From a checkpoint of a small spectrogram VAE.
Training: soap at rate 0.0017, 4900 steps, batches of 64.
Rows from block 0 of the decoder of a small spectrogram VAE, named by matrix and row number. Rows with one number belong to one channel. Each number is 128 + 32 x the weight over its row's rms, rounded and kept within 0 to 255. All counts start at 0.
Before each channel's rows are labels from the 100 clips, of 14976, where the channel reaches its highest value: "top examples" is what is common among them. Only what is clearly more common there than usual is listed. The data: babble in 24 made-up languages, each with its own sounds, syllables and stress or tones, from a formant synthesiser.
# convs0: first 3x3 conv (decoder.mid.0.convs.0.weight, 192x192x3x3, standardized in use, each kernel summed), inputs 96-191
# convs1: second 3x3 conv (decoder.mid.0.convs.1.weight, 192x192x3x3, standardized in use, transposed, each kernel summed), outputs 96-191

top examples: reverberation; thin (high-pass); white noise; pink noise
convs0.132 [152 113 119 136  88 119  80 164 143 122 113 144 142 159  78 111  72 130 112 136  81 204 164 203 119 111 123 109 178 137 130 158 110 131 151 120 161 170 170 106 197 140  84 153 138  86  59  80 132 138 178 160  73 138 120 162  96 104 130 144  91 134 166 175  47 110 143 149 112 114 168 116 130 137  84  80 138 106 210 197 186 147 164 170 220 157 200 207 130  88 108 130 165 161 156 127]
convs1.132 [119  88 141 175 107 132 154 155  88  97 187 123 124  84 145 113  63 113 155 138  98 138 110  72 118 136 176 166 168  99 108 160 108 121  99 156 121  74 126  95 139 164  97 120 156  98 120 133  61 189  80 136 141  84 111 120 183 125 140 118  33 141 149 121 141  92 111 102  85 110 173  78 111 166 149 122 133 108 128  86  89 129  88 148 110 155  67  80 117 158 149  51 138 121 119 137]

top examples: voice: high voice; pink noise; white noise
convs0.24 [134 156 136  85 127 106 128 131  81 157 141 186 137 125  78  96 149 118 137 117 156 131  79 147 116 119 103  78  70 121  66 119  66  86 121 144 145 155 156 124 115 134 155 106  86 169 116 118  86 135 138  60 125 149 150 128 137 126 177 118 166 201 192 105  75  57 154 156 148  73  90 133  73 152 133 169  88 119 139  52  90  74  84 115 163 125 123 121  86 108 113  96 122 100 112 108]
convs1.24 [126 124 126 121 168 123 137  97 143 106  46 136 197 132 124 142 131 213 152  78 129 120  94 162 130  97 161 168 119 126 124  88 190 134 161 160  62 102  94 104 112  99 149 101 111  46 123 125 146 101 155 161 120 145 183 141 111 136  77  95 106 165  32 103 121 163 141 127  94 130 131  68 117 130 108 115  96 154 125 130 145 125 167 122 118 107  97 134 109 110  96 142 126 117 103 176]

top examples: reverberation
convs0.90 [155 135 113  89 144  67 122 122 125 185 117 126 119 160  86 128 125  54 133 159 110 178  65 114 112 129 135 109 118 118 127 155  98 150 102  87 183 196 114 177 166 121  85 111 170 123 117 125 166  80 130 108 131 166 160 127 161 140 123 126 105 134 173 124  86 108 105 124 113 100 103  81 166 165 122 108 101 188 163 145 157 130 133 130 184 148 126  74  66  85 107 202 110 162 116 123]
convs1.90 [171 111 162 112 105 145 180 129 165  65 133 124 144  84 123 114 106 180 116 104 126  70 162 114  94 110 198 171 194 128 118 112 195  81 108 143 160 136 197 116  49 143  93 126 127 119 120 127 129 156 142 190 163  97  71  88 134 117 144  96 122 143 113 122  69  86 109  68 160 134 101 149 189 189 136 118  52  98 167  70 189 159 153 152 164 150 121 102 143  82 144 125 120 127 148 188]

top examples: thin (high-pass); white noise
convs0.100 [123 102 106 122  78  82 138 123  75 154 136 116 114 106 160 142 138 171 134  74 132 137  91 114 115  61 114 134 175 121 118 203 109 144 123 142 159 152 119 125  92 119 133 131 165 136 128 140 149 134 145 122 158 121  64 136 169 133 144 126 135 117 129 140 135 207 126 127 126 117 102 106  97 166  90 102 108 115 112 147 156 158 147 163 131  71 182 140 197 124 137 127 109 165 156 176]
convs1.100 [136 129 144 124 124 141 107 129 179 112 182 140 154  81 136 105 102  67 116 143 157  94 152 107 112 180 135 114 132 139 105 114 145 120 117 123 101 138 176 114  88 142 145 119 124 123 160  90 124  96 121  91 125 162 141 165 122 111 119 112 162 172  92 132 132 124 147 137 131 184  82 168 182  49  93 117 122 138 123 157 104  98  82 128 125 128 112 138 108 182 120 123 166  96 154 111]

top examples: reverberation; voice: deep voice
convs0.74 [122 128 154 109  78  65 153 133 120 130 123 143 137 147 174 152  85 136 107 136 170 160 114 123 177 149 108  73 109 100 123 235 155  91  77 109 139 120  76 148 150 129  98 124  94 134 125  96 139 137 171 125  77 134 115 131 148 108 158 148 120 108 150 100 160 202 138 142  97 172 174 124  87 150  60  92 129 210  98 111 139 121 160 112 123 101 149 120 162  82 138  61 163 110 121  80]
convs1.74 [149  69 155 121 122 146 125 151 146  98 163 159 138  59 122 142 124 158  90 114 197  95 115 143 121 179 184 140  85 167 145 101 158 125 135 126 130 125 197 128  82  73 102 181 121  86 163 139 182 112 114 133 166 103 109 109 127  97 138 154 136 142  88 128  69  55 102  37 161 161 136 120 135 111 102  97  86 118 144  89 141 131 137 130 146 170 150 151 127  85 140  95 114 125 166 173]

top examples: mains hum
convs0.189 [121  99  61 107  88 115 115 158 113 140 140  99 156 155 104 101 166 141 185 106 110 137 134  85 136 125 133 125 143 145 188 187 142 101 125 124 168 170 109 140  64 121 132 146 122  43 128 158  67 141 139 141 135 149  71 136 166 140 171 154 150 134 111 128  91 107 146 115 180 113 119 146 125 106 134 117  91 117 119 134 137 114  78  73 187 148 121 209 121 123 156  99 145 107 138  66]
convs1.189 [113  63 130 167 123 141 153 191 130 135 131  66 160 137 186 175 115 120  92 133 151 136  79 120 106  85 102 118 126  96 184 144 124 136  90 133  79 119 103 138 201 126 140 178 152 130 125 143 142  93 121 133 110 146  86 127 160 122  42 169  72 105 177  89 131 162 135 146 115 127 186 126 116 146 167 122 118  92 105 129 104 125 129 141 147  91 158 121 129 148 141 132 166 103 112 136]

top examples: mains hum; reverberation
convs0.38 [164 129 106 169  96 128 132 123 133 135 143 119 134 148 147  99 117 105 107  76 107 163  84  97 175 128 138 100 117 136 168 186 146 134  81 152 170 116  98 145 110 116 166 116 104 166 147  93 147 111 181  85  97 103 189 149 119  95 106 138 120 140  93 161 132 108 117 121 142 139 172 164  99 101 117 148 213 109 101  65  58 162 153  93  93 215 121  60 156 108  96 142 132 131 154  85]
convs1.38 [115 173 109 154 141  84 166 135 160 100 103 127 132 111 149 126 158 145 109 147 142 123  96 180 146 115  90 134 168 129 101 134 148 187 122 124 146  68  49 163  69 104 153  94 125 127 111 153 132 147 133 187  72 126 103 121 128 162 157 113 149 159 149  93 109 170 120  88  81 111 181 137 151 173 108 139  98 122 151 188 118 169 178 179 161 146 150 201 133  92 119  97 111 137 112 130]

top examples: mains hum
convs0.36 [136 127 159 157 107 126 140 156 108 127 121  98 152 120 150 109 128  42  79 201 139 142 138 187 124  59 125 108 145  96 146 112 105 156 143 131 130 154 118 137 150  98 100 171 122  76 139  48  92  90 145 137 113 124 114  87 149 128 153 193 155 178 186 133  97 117 118 131  99 115 190 123 137 111 162 122 176  95 103 130 158 153 147 155 167 131 105 163 128 123 114 141 197 153 132 142]
convs1.36 [145 129 155 105 145 115 141 215 126  85 108 197 147 153 144 162  87 145 117 115  95 115  96 132 142 129 114 132 196 114 177 213 110 177 138 108 121 128 161 113  95 127  85 142 150  95  98 122 101 148  97 169  98 149  41  91 206  90 123 147  79  96 147 117 127 107 130 148  99 146 106 147 182 129 135 127  84 113 110 104 104  94  87 141 103 106  93 126  81 166  84 174 172 101 127  95]

top examples: /ǃ/
convs0.188 [100 112 107 231 117 141 176 133 141 134 152 126  99  60 181  81 105  90 140 168 121 132  99 126 131 139 119 131 141  50  74 110 107 162 102 166 144  96  95  98 209 100 100  91 160 169 159 130 114 101 112 133 174 122 134 117 132 156  79 119 128 120 175  58 129 141 166 152 151 173 102 131 122 122 168 138  86 120  84  99 135 117 175 106  93 127 140 133 131 137 150 103 172 119 142 185]
convs1.188 [108  90  95  84 113  74  85 100 171 138 128 130  75 152 115 111 113 168 128 131  74  33  96  94  88 172 162 152 131 131 118 142 141 156  83 115 119 110 191  71  79 107 181 135 132 128 124 148 101 143 121 130 215 116 152  98  88 135 156 101  64 116  93 120 148 104 109 123 116 150 134 133 129 127 141  98 174 144 149 119 126  54 111 114 126 149 115 215 172 143 114 105 132 176 123  98]

top examples: voice: child-like voice; pink noise
convs0.115 [127 113  94  73 144 144 139 149 113 159 135 180  87 113 116 165 210 162 153 149 120 183 160 218 186 102 180 129 203 136  93 141 111 118 151  78 129 148 116 125 134 136 164  85 172 128 124 130 113 101 130 137 118 140 132 119 153 125 157  77 150  64 117 149 103  57 112 140 189 140 124 121 151 156 159 114 117 103 104 142 161 144 141 102 109 144 117  96 137  85 105 161 138 111 143 132]
convs1.115 [109 108  98  88 114  90 123 116 133  61 170 112 174 124 152  96 114 229 111 113 135 137 130  90 109 149 118 127 101  86 146 142 163  65  97 134 143 164 171 135 153 167 125 128 175 141 103 149  94 160 158 151 115 106 115  69 115 151 156 136 156  62 148 167 140 123 133  83 141 152 158 118  93 199 101 168 136 128 111  87 168 141 146 113 143 122 133 107 155  94 118 106 130 128 159 141]

top examples: voice: deep voice
convs0.44 [153 147 157  45 127 123 157  90 169 147 144 107 114 144  82 161 186 157 120 137 119 123 152 118 196 137 141 116 112  88 118 211 108 132 133 154 152 140 134  92 122 112 149  73 155 105 117 140 160 149 116 120 118  95 144 173  78  89 123  79 144 108 144 102 155 117  77 148 119 155 109 112 141 137 206 133 106 136 116 119 138  97 193 118 114 174 141 112 120 139 144 171  51 162 142 206]
convs1.44 [156 108 117 156  85 127 185 114 138  91 152  90 137 140 179 100 120  80 147 116  64 167 127 120  88  95 127 124 177 100 185  83  88 125 114  80  75 173 123 108 154 138  99 138 126 174 101 139  87 101 144 164 138  89 119 136 193  98 168 114  86 185 152 119 121 111 107  74 223 113 122 165 128 178 109  91  62 120 157 107  97 120 111  92 160 103 135 106 116 151 133  95 132 135 141 117]

top examples: voice: child-like voice; white noise
convs0.42 [158 128  79 176 144 114 123 220 176  76  92 112 108 152 149 109 111  92 162  50 123 113  91 114 193 123 138 108 155 122  92 192 142 179 132 172 149 151 114 194  97 113 155  80  90 119 104 141 157 138  82 109 126 154 156 154 110  75 137 100 163 153  66 140 127  68  81 163 185 140 127 172  72 152 137 132 115 148 151  60 121 150 153 120 131 105 148 193 135  91 123 113 155 128 110 123]
convs1.42 [138 111 115 119 117 114 162 113 136 168  81  59 128 117 126 175 179 119 137 121  91 130 125 178 146 102 114 156 157 115 143 111  88 139 156 173 127  74 180 136 146 117 218 169 119 174 130 125 164 154 137 128 123 143 157 164  72 132  97 145 115 127 131 149  98  97 122 158 170 212 116 185 148 130 131 120 202 171  75 180  66 110   8 202 175 107 139 141  96 115 120 151 111 118 100 125]

top examples: white noise; pink noise
convs0.96 [132 146  97 121 120 141 165 119 145 130 111 102 206 144  91 106 176 136  75 157 169 134 221 157 151 142 145 158 146  91 132 155 139 142  95 149 114 106 105 129  90 116 122  81 218 126 146 119 127 137 122 158 164  93 141  89 119 134 160 137 169 109 112 137 122 118 143 147 146  62 100 143  95  79  79 114  64 154  91 164  74  96 124 102 215 140 124 127 160  71 140  61  74  65 146  70]
convs1.96 [115 140 127  61 128 172 138 131 128 126 147 127 167 152 164 154  57 163 127 112 124  83 114  88 132 194 137  91  82 128 148 142 117 113 109 190 103 120 121 135 151 112 114  97 145 132 133 170 121 116 138  84  91 131 131 107 134 157 137 134 128  76  93 169 178 104 163 141 166 133 113 186 169 116 153 215 122 141 105 139 143 108 106  99 111  98  90  63 150 139  81  91 141 126 113 129]

top examples: voice: child-like voice; white noise
convs0.128 [ 99 122  71 147 119 112 117 115 123 191 112 120  68 107 147 141 125  84 115  76 124 125 112  92 167 152  39 140 136 117  85 149 149 120 104 144 106 115  70 146 138 119 161 151  84 111 166  97 139 120 137 139 129  99 128  58 154 125  98 171 113  60 163 114 167 153  77  77 164 124 124 148 201 176 112 119 109 162 146 140 146 140 140 110 139 112 129 119 104 149 166 128 130 105 165 115]
convs1.128 [116 124 151 174 122 140 117 132 157 124 116 175 125 101 165  48  90 105 104 122 182 105 105 117 154 140 141 136  89 123  80  84 115 165 110 117 124 135 127 138 112 106  23 160 143 127 146 136 103  73 138  75 177 137 142 128  99 165 147 159 180 140 116 118 171 152 121 132 143 150 111 121  96  72 209 143 141 107  86 162 107  90 114 177 114 115 182 127 112 127 138 146 158 120 151 150]

top examples: voice: deep voice; /ǃ/
convs0.32 [162 150 155 154 167 113 162 158 162 136 189 148  99 149  98 105 133  95  89  76  92 183  39 106 159 137 130 153 121 115 113 157 132 152 100 152  89  94  90 100 139 172 130 137 102 154  98 111 136 143 180 126 140  99 120 161 144 113  52 131 148 132 159 169 184 152 116 118 135 112 142 189  83  96 138 169 214 111  97  72 141 154 130 140 168  95 153  91 161 168 127 136 185 148 137 133]
convs1.32 [127 123 157 104 137 149  92 118 117 105  96 144  52 145 115 158 178 178 128  55 213 107 214 149 118 162 186 140 120 164 137  78 158 117 149 127 159 164 144 146 177  91  68 141 145 130 151 117 143  77 170  80  72  91 142 166 102 120 143  86 107 174 133  87  61 114 162 184 211 138 139 128 174  95 134 114 142  92 150  92 153 151 118 142 175 140 155 156 129 103 103  99 111 113 134 148]

top examples: voice: child-like voice
convs0.62 [140 148 148 131 147 137 128 159  79 161 197 104  59 181 173 126 120 163 118 188 118 113 162 124 113 101 151 137 197 170 187 169 215 117 107 101 159 162 157 161 129 168  91 183 170  86 141 144 160 190 105 144  99  79 130 105 181 105 146 133 141 121 157  83 142  89 100 134  83 138 137  81 160 135  86  83 120 110 119 123 168 160 179 197 189 105 155 118 199 202 101 105  96 143 114 117]
convs1.62 [166 121 108 169  99 156 151 153 106 182 118 120 148 161 110 143 153 190  90 125 108 157 221 106  99  89 129  66 116 160 141 121 121 139 106  92 147 176 147 132 189  91 128 147 143 154 147 145 109  87 149 108  63 173 138 147  98 112 158 108  82 120 158 115 169 145  97 152 116 152 156  96  76 227  92 101  91  94  66 117 105 120 145 136 111 112 149  94 103 167 150 118 137  84 130 103]

top examples: reverberation
convs0.107 [ 96 106 141  79 138  90 121  88 147 154 176 120 129 133 138 139 150 161 141  67 120 134 109 108 156  98 151 120 156 159 101 155 123 120 126  75 172 129 179 104 150 104 126  62 167 170 178 170 177  84 112 128 159 134 139  77 112  88 105 108  97  90 115 102 155 168 109 125 162 180 171 117 126 181 158 105 146  69 101 103 121 134 149 126  67 139 145 205 156 147 137 121  44 150 133 149]
convs1.107 [133 104 149 163 112 139 129 117 164 119 194 140 186  71 127  51  73  99 143  94 129 144 144 136 118 123 130  86 139 126 117  92 152  94 112  98 140 119 163 104  94 199  54 104 130  92 103 111 112 114  79 149 179 162 159 121 177 114 161  73  86 178  99 134 156  86 152  82 134 164 105 109 133 185 175 143 136  87 115 148 132 157  81 119 115  98 133 129 145 164 147 129 138  92 132 172]

top examples: white noise
convs0.6 [ 54  98 179 165 132 164 115 117 147 148 157  71 154  83  91 100 117 178 148 109 130 125 150  63  75  89 109 142 148 146 148 134 151 151 117 178 199 178 111 114 176 124 119 108  86 136 151 143 101  78 130 125 165  48  96 166 166 120 109 107 187  91 129 180 128 152 128  92 112 129 185  90 157 104 177  81 176 104 101 108 177 117 132 170 111 142 208 146 170 152 125  93 153 106 134 153]
convs1.6 [143 166 127 136 144 162 156 138 111 123 178 123 149 149 120  41  98 128 128 182 110 167 127 101 142 111 103 106 164 145 119 120 119 147  99  60  93 111 111 130 106 128  65 113 141 143 132 114  76  93 117 154 150 186  56 129  55 142 133 130  94 164 153 122 196 129 149 122 137 110 181 127  74 154 152 150 108 134  61 139 157 140 158 135 135 147 156 193  66 184 146 111 114 182 125  63]

top examples: mains hum; reverberation
convs0.78 [135 125 128  93 167 181 125 118 116 123 140 116 131 150 224 142 145  97 134 137 129  85  73 120 171 164 163 138  99 145 160 166 123  74 113 110 160 144 106 165 117 159  89  81 113  96 126 173 114 134 136 102 134 162  96  84 128 126 181 116 195 164 134 145 134 101 108  85 138 129   0 125 162 116  86 143  93 113 108 105 120 137 105 105 126  61  75 180 156 164 113 110  93 110 136 121]
convs1.78 [126 152 140 152 117 119 126 114 125  97  63 131 112 114 142 143 169 132 132  84  93 115 120 195 135  83 141 182 140 124 165 101 119 220 163 106 114 106  96 124 174 137 155  98  86 127 118 160 198  98 139 146 158 116 116 160 119  83  94 145 119 155 114  65  98 159  87 119 125 109 161 100 155 118 138  23 110 120 134 146 124 206 175 139 154 137 173 193 160  92 115 152 131  94 123 167]

top examples: voice: high voice; white noise
convs0.104 [129 134  97 151  62 147 125  83 130 136  75 120 127 110 159 138 118 137 125 123 157 123 175 120 121 131  92  82 125 100 167  49 119 140 136 109 148  86 122 158 149  92 162 151 134 150 149  88  85 120 135  59 170  78 135 143 164 148 108 143 177 163 120 108  77 144 190 113 118 133 111 157 160 157 169 128 108  85 116 130 129 160 106 103 110 190 143 122 147 117 122 101 123 167 120 111]
convs1.104 [121  92 170 102 154 141 121 177  61 117 136 115 157 113 127  86 110 132 133  95  93 148 103 121 154 141 137 155 157 115 120 165 123 137 137 113 149 127 162 131 118  78  30 125 137  70 131  92 172 163 129 174  65 165  66 115  79 120  93 130  87  61 130  90 177 143 127 117  91 164 138 112 128 125 196 194 111 134 120 163 187 120 127 169  96 136 127 170  81 198 126 155 151 125 131 147]

top examples: reverberation; voice: child-like voice
convs0.157 [188 117 127 122 124  50 110 103  74 100 172 156  78 115 143 141 115  40 117 138  83 136 111 122 135 145 112 141 129 153 104 101  85 142 138 126 205  51 146 159 145 136 113 151 149 108 114 147  86 111 126 120 120 188 134 154 162 112 185  92  97 130 119 172 114 151 111 113 129 148 110 135 159 146 147  77  86  80 143 157 185 119 196 102 185  77 205 125 137 112 137 125 157 121 103 121]
convs1.157 [142  84 108 131 117 118 185 146  93  81 183  86 123 132 143 115 133 117 138 169  95 146 181 139 119 110 122 127 172 121 134 202 107 125 123  95 103 160 105 115  56 174 133 133 134 151  83 137 139 147 115 225 149 145  67 114  62 119 164 159  42 119 167 115 172 128 103 121 110 123 141 145  86 201 172 142  96 111 157 126 105 155 157 107 157 121 134 141  96 114 173 141 113 154 130 128]

top examples: voice: high voice
convs0.83 [ 85 103  98 144 130 116 115 116 115 118  77  85 101 126 145 132  89 129 137 146 118 147 158 109  68  51 118  85  45 186 131  91 114  73 140  89 114 104 131 189 165 126 116  77 113 149 134 116 161  83 111 124 146 156 167 165 103 204 103  90  71 146  97 133 144 131  84  93 109 202 184 156  93 209 103 150 151 152 132 156  85 133 174  92 134  83 134  85 104 116  71 118 170 138 149 109]
convs1.83 [105 163 144 128 146 117  99 159 120 130 156 151  79 116  84  89  95 110 107  93  59  71 147 126 181 166 115 171 131 122 126 146  87 204 142  93 110 135 104 129 205 100 184 139 106 123 159  84  82  65 165  93 134 198 150 148  80  87 173 167 102 141 126 120 121 151 134 170 102  87 142 115 117  84 112 118  96 144 128 118 127 109 130 135 111 142  81  54 136 198 143 108 195 105 120 127]

top examples: white noise
convs0.75 [153 115 132 116 133 160 132 107 161 138 127  93 178 133 155 135 145 147 118 186 181 127 113 175 159 138 120 134 164 105 135 101 112 127 118  87 150 115  86 169  57 125 149  89 103 117 141 137 178 116 125 195 143 133 117  95 130 140 166  43 141 149  85  85 121 126 184 140 184 145 131 124 117 189 130  46 100 144  88 117  65 106 176  44 132 129  69 116 178 156  77 155  67 161 104 110]
convs1.75 [ 91 127 118 184 143 153 143  65 146 129 129 128 104  97 120 157  96 109 122  85 184 118 173 129  93 123 150  69  62 136 120 127 144  62 169 139  84 129  67 152 121 123 141 135 133 134 117 137  94  56 129  85 141 114 119 134  93 182 150  71 184 134 104 138  98 100  68 117 146 143 172 101 111  80 118 170 137 122 175 132 120 156  86  66 168 116 136 105  92  75 121 127  68 125 146 106]

top examples: white noise
convs0.7 [ 84  99  64 104 115  53 111  30  70 160 132 173 121 163 105 133 141 203 133 175  79 121 138 148 141 130 125 134 124 155 146 124 117 111 102 106 152 104 184 163 127 126 139  89 132 152 144 113 163 112 124 179 108 118 160  88 155 150 159  74 137 152 104 159 123 109 127 121 173 151 103 149 128  62 114 119 146 109 146  82  65 159 151  74 104 166 116 157 150 110 107 131  62 205 150 139]
convs1.7 [145 154 114 133  97 163 168 112 111 119 168  99 157 135 161  99 129 154 101 105 108 153 153 140  98 117 145 144 141  62 145 130 126 102  92 118 125 164 154 103 132 173 105 208 173 129  92 157 103 169 159 210 113  90 112 125 183 132 122 171 166 125 137 115 116 105 133 133 161 138  90  94 121 186 111  94 181 125 101  92 132 176  84  92 139 163 124 184 104 125 136 155 158 159 127 133]

top examples: white noise; pink noise
convs0.87 [124 160 135 154 189 102 130  92 140 115  97 162 118 123  96 132  40 101 117 134 161  74  79 171 130 169 145 149 158  83  98 117 155 132  92 136 113 133 164 107 133 151 108 170 113 110  87 165 101 133 149  91  49 148 175 162  85 138 123 143 119 173 197  88 140  95 152 105  98 125 174 102 132 184  94 161  90 169 142  99 144  92 118 166 108  63 154 142 171 191  96  76  86  48 138 143]
convs1.87 [ 94 139 152 124 146 111 144 129 106 205 137 108 138  98 107 170 130  77 183 125 167 161 119 138 150 124 104 113 117 150 128 128 112 135 141 101 152 112 134 121  73  94 122 112  86  96  99 135 115 165 120 189 188  90 139 137 151 119  90 166 138 131 165 135  88 130 177  99 125 124 133 163 111 148  44 123 102 138 162 180  94 132  48 151 107 100  97 106 131  93 139  85 153 140 106 130]

top examples: /ɑ/; pink noise; white noise
convs0.29 [151 182 148 159 124 165 140 182  97 151 119 110  85 131  91 110 149 108  65  77 132 169 142 201 136  42 174 108  95 155 193 177 105 100 147  83 130 157 132  86 166 130 131  95 133 105 159  89  84 151 112 126 136 129  86 137 129  92  79 134 117 166 160 131 150 102 132 122  94 169 138 115 177 169 144  40 153  62 133 125 167 128 114 141 161  62 120 171  84 141 147  92 139 193 108 125]
convs1.29 [127  63 174 112  98 138 101 164 117 129 163 109 146 152 168 141 125 140 122 121 143  62 159  41 121 152 136 154 135  52 187 130  84 114  93 152 145 161 173 127 214 168 114 110 153 130 119 153 110 148 151  90 152 110 113  94 168 138 108 142 146 123 145  97 147 122 145 137 211 135 127  97 139  92 150 167 163  88 109  74 133 125 115 148 105 128 100  75 105 143  80 122 152 109 124 145]

top examples: voice: child-like voice
convs0.37 [151 118  85 123 106 172 105  93 124 112 172 105 102 185 106 166  91 130 118 130 139 165 104 151 151 134 129  84 137 126  69 127 149  91  99 102 153 122  84 117 135 125 123  87 163 145 130  96 184 114  71 153 136 136  97 104  43 149 113  46 178 111  94 142 132 180 135 144 177 124 141 164 157 189 101 163 128 166 159 126  78 141 208  82 115 151 169 151 164 141 125 120  71 146 111 104]
convs1.37 [118 193  96 146 138  58 158  93 126 154 119  96  87 125 124 151 116 104 116 125 120 117 114 198 130  47 108  81 215 114 118 148 149 164 137 115 146  94 103 137  78 104 130 126 102 159  83 126 126 203 128 168 159 111 121 115 122 118 142 132 135 120  73 121 143  98 132  95  89 134 133 142 183 117 117  98 144 155 140 139 123 103 105 158 118  83 139  81 154 149 138 143 180 107 163 163]

top examples: white noise
convs0.11 [111 149  94 108  86 151 163 108 122 115 153 107 100 132 146 148 196 116 165 144 125 157 134 149 119 198 154 188  79  97 119 126 140 141  78 121 117 151 106 131 170 120 125 117 156  97  94 148 126 138 133 133 115 144 112 146  89 110 167  78 136 133 110 146 107 114 148 116 154 160 129 122 135 129 211 165 111 151 140  61 131 169 133 124 137  88 200  75  77  77  96 130 152 151 152 173]
convs1.11 [108 184 131 131 118 116 113  68 139 106  70 159 118 136  81 105 165 100 110 180 139 154 165 151 159  98  86 138 107 115 130 163 157 165 136 124 119 136  79 127 128 113 132  96  89 141 132 106 159 109 127 110 148 158 203 155  81 103 126 179 128 159  56 109 154 164 147 178  82 120  88  83 173 101 104  56 152 161 182 191 118 124 197 158 112 156 117 168 150 162 134 148 155 138  98 115]

top examples: reverberation; thin (high-pass)
convs0.106 [ 63 106 119 106 142  84 157 131 159  47  52  77 116  82 167  90 144  96 142 132 132 136 148 109 103 112  79 160 151 125 101  57 146 132 134 147 124  95 136 113  76 109 183 149 105  82 104 105  75 107 140 113 191  98 147 124 119 147  83 163 133 116 151  92  96 148 164 125 152 140 246 147 167 171  97 119 110 103 131 132 167 144 149 191 106  95 143 128  98 108 146 110 165 125 121 146]
convs1.106 [156 113  94 115  97 111 136 185 113  91 158 152 124 130 145  91 152 115 138 113 155 150 118 183 163 134  89 132 164 172 137 142 106 166  69 118 136 165 159  93 117 118 127 104 110 126  97 122 137  86  87  49 150 149 147 157 178  85 160 148 113 118  83 126 165 109 137  77 133 129 116 160  33 146 136  74  91  68 135 175  34 116 112 139 117  77 150 166 180 189 138 145 169  66 156 148]

top examples: voice: child-like voice; white noise
convs0.145 [124  56 141  48  87 184 103 132 145 146  83 149 136 118 123 119  96 152 120 177 170 115 152 132 128  82 177 135 142  88 141 131  40 105 140 140  66 125 143 170 132 109 129  97 173  76  94 123 101  66 135 191 146 176 200 162 135 150 141 176 137  85 132 105 129 145 110 154 126  81 157 120 114 123  60 131 118 125  88 191 121 130 156 135 143  95 128 137 121  97 128  93 173 115 124 111]
convs1.145 [154 102 135  67 100 131 108 133 176  74  73 162 107 135 126 138 165 118 121 147 136 145 128 172 116 161  74 133 152 156 102 123 119 152 104 128 147 114 113  82 126 157 105 120 113 151 100 119  98 183 148  87 134  57  88  97 180 129 126 135 193 116  75 125 131 104 133 117 133 108 126 115  94 136 135 170 173 114 106 153 125  61 146 111 117 154 131 123 133 138 145 131 178 145 141 175]

top examples: voice: child-like voice
convs0.121 [120 142 132 117 140 121 140 167 141 149  81 143 130  74  98 125 167 162 137 121 185 103 114 120 173  94 127 119 105  75 144 131  95  85 187 154  79 119 174 178 107  99 156 125  96 123 110  85  38 161 130 118 128 135 129 121 141 135 161 119 156 124  97 133 147  83 156 137 181 112 128  98  74 151  79 130 120 172 166 185  96 118  99 125  90 146 120 133   8 177 131 125  77  53 123 103]
convs1.121 [158 111 113 137 139 118 130 160 159  90  75 157 103 167  78 119 122  52 117 134 139 140 133 143 155 154  92 108 132 194  74 146 175 128 163 148 113 147  38 119 161 125 133  97 110 108 102  87 136  97 184  96 100 139 163 134  91 120 140 107 102 164  91 165 114 167 109 115  88 153 117 120 123 100  96 174  93 159 188  77  97  97  76 127 178 117 113  79 137 119 102 128 175 118 154 163]

top examples: thin (high-pass)
convs0.147 [132 181 200 120 186 170 175 137 151 100  98 146  83  99 140 107 123 126  84 142 143  76  79 158 117 144 151 147 137 144 111 114 158 141 158 148  96 103 115 124 171 119 122 124  70  89 129 123 153 174 106  84  70 163 112 145  89 149  90 149 165 141 110  98 133 109 141 132  82 150 163 124  55 155 158 122 161 131 141 118 104 116 198 149  81 113 133 117 120 164 122 114 147 128 106 147]
convs1.147 [121 116 109 114 128 125 127 126 157 168 138 138 130 153  75 152 122 130 148 109 165 176 118 140 158 152  77  53  96 160  98 121  99 116 135 124 158 119 157  77 152 153 104 140 126  97 100 111 116 143 149  86 118 125 160 153 114 124 106 136  77 132 102 207 154 126 157 125 129 143 103 107  93 154  80 106 113 154 129 130  79  43  96  96  71  77  77 135 129 179  73 146 150  59 130 136]

top examples: mains hum
convs0.10 [148 152 132 148 140  79  89  94 111 145  89 125 159 164 104  93 111 114 117 119 109  94 140  98 184 161 130 122 157 164 157 170 145 141 139 147  86 146 104 146 112  97 107 153 123 164 106  73 109 102 166 136 139 147 111 102 149 123 185 120 132  94 102  87 146 102 122 126 165 126 124 199 112 115 151 171 158  88 130 125 117 132 106  79 110  70  82 208 177 103 138 118  98 133 148 120]
convs1.10 [156 139 155 137 131 101 132 130  94 163 113  90 158 126 150 137 168 113 166  83 166 149 163 146 108  82 115 152 125 118 145 132 107  91 121 123 126 137 115 124 186  89 147 138 107 125 131 160 188 157 102 187 148 124 136 146 213 112 116 154 138 101 125  96 106 209 104  86  99 114 129  82 123 164 129  75 116 133  94 155  69 106 161 117 179 140 141 113 136 102 140 109 135  91 111 206]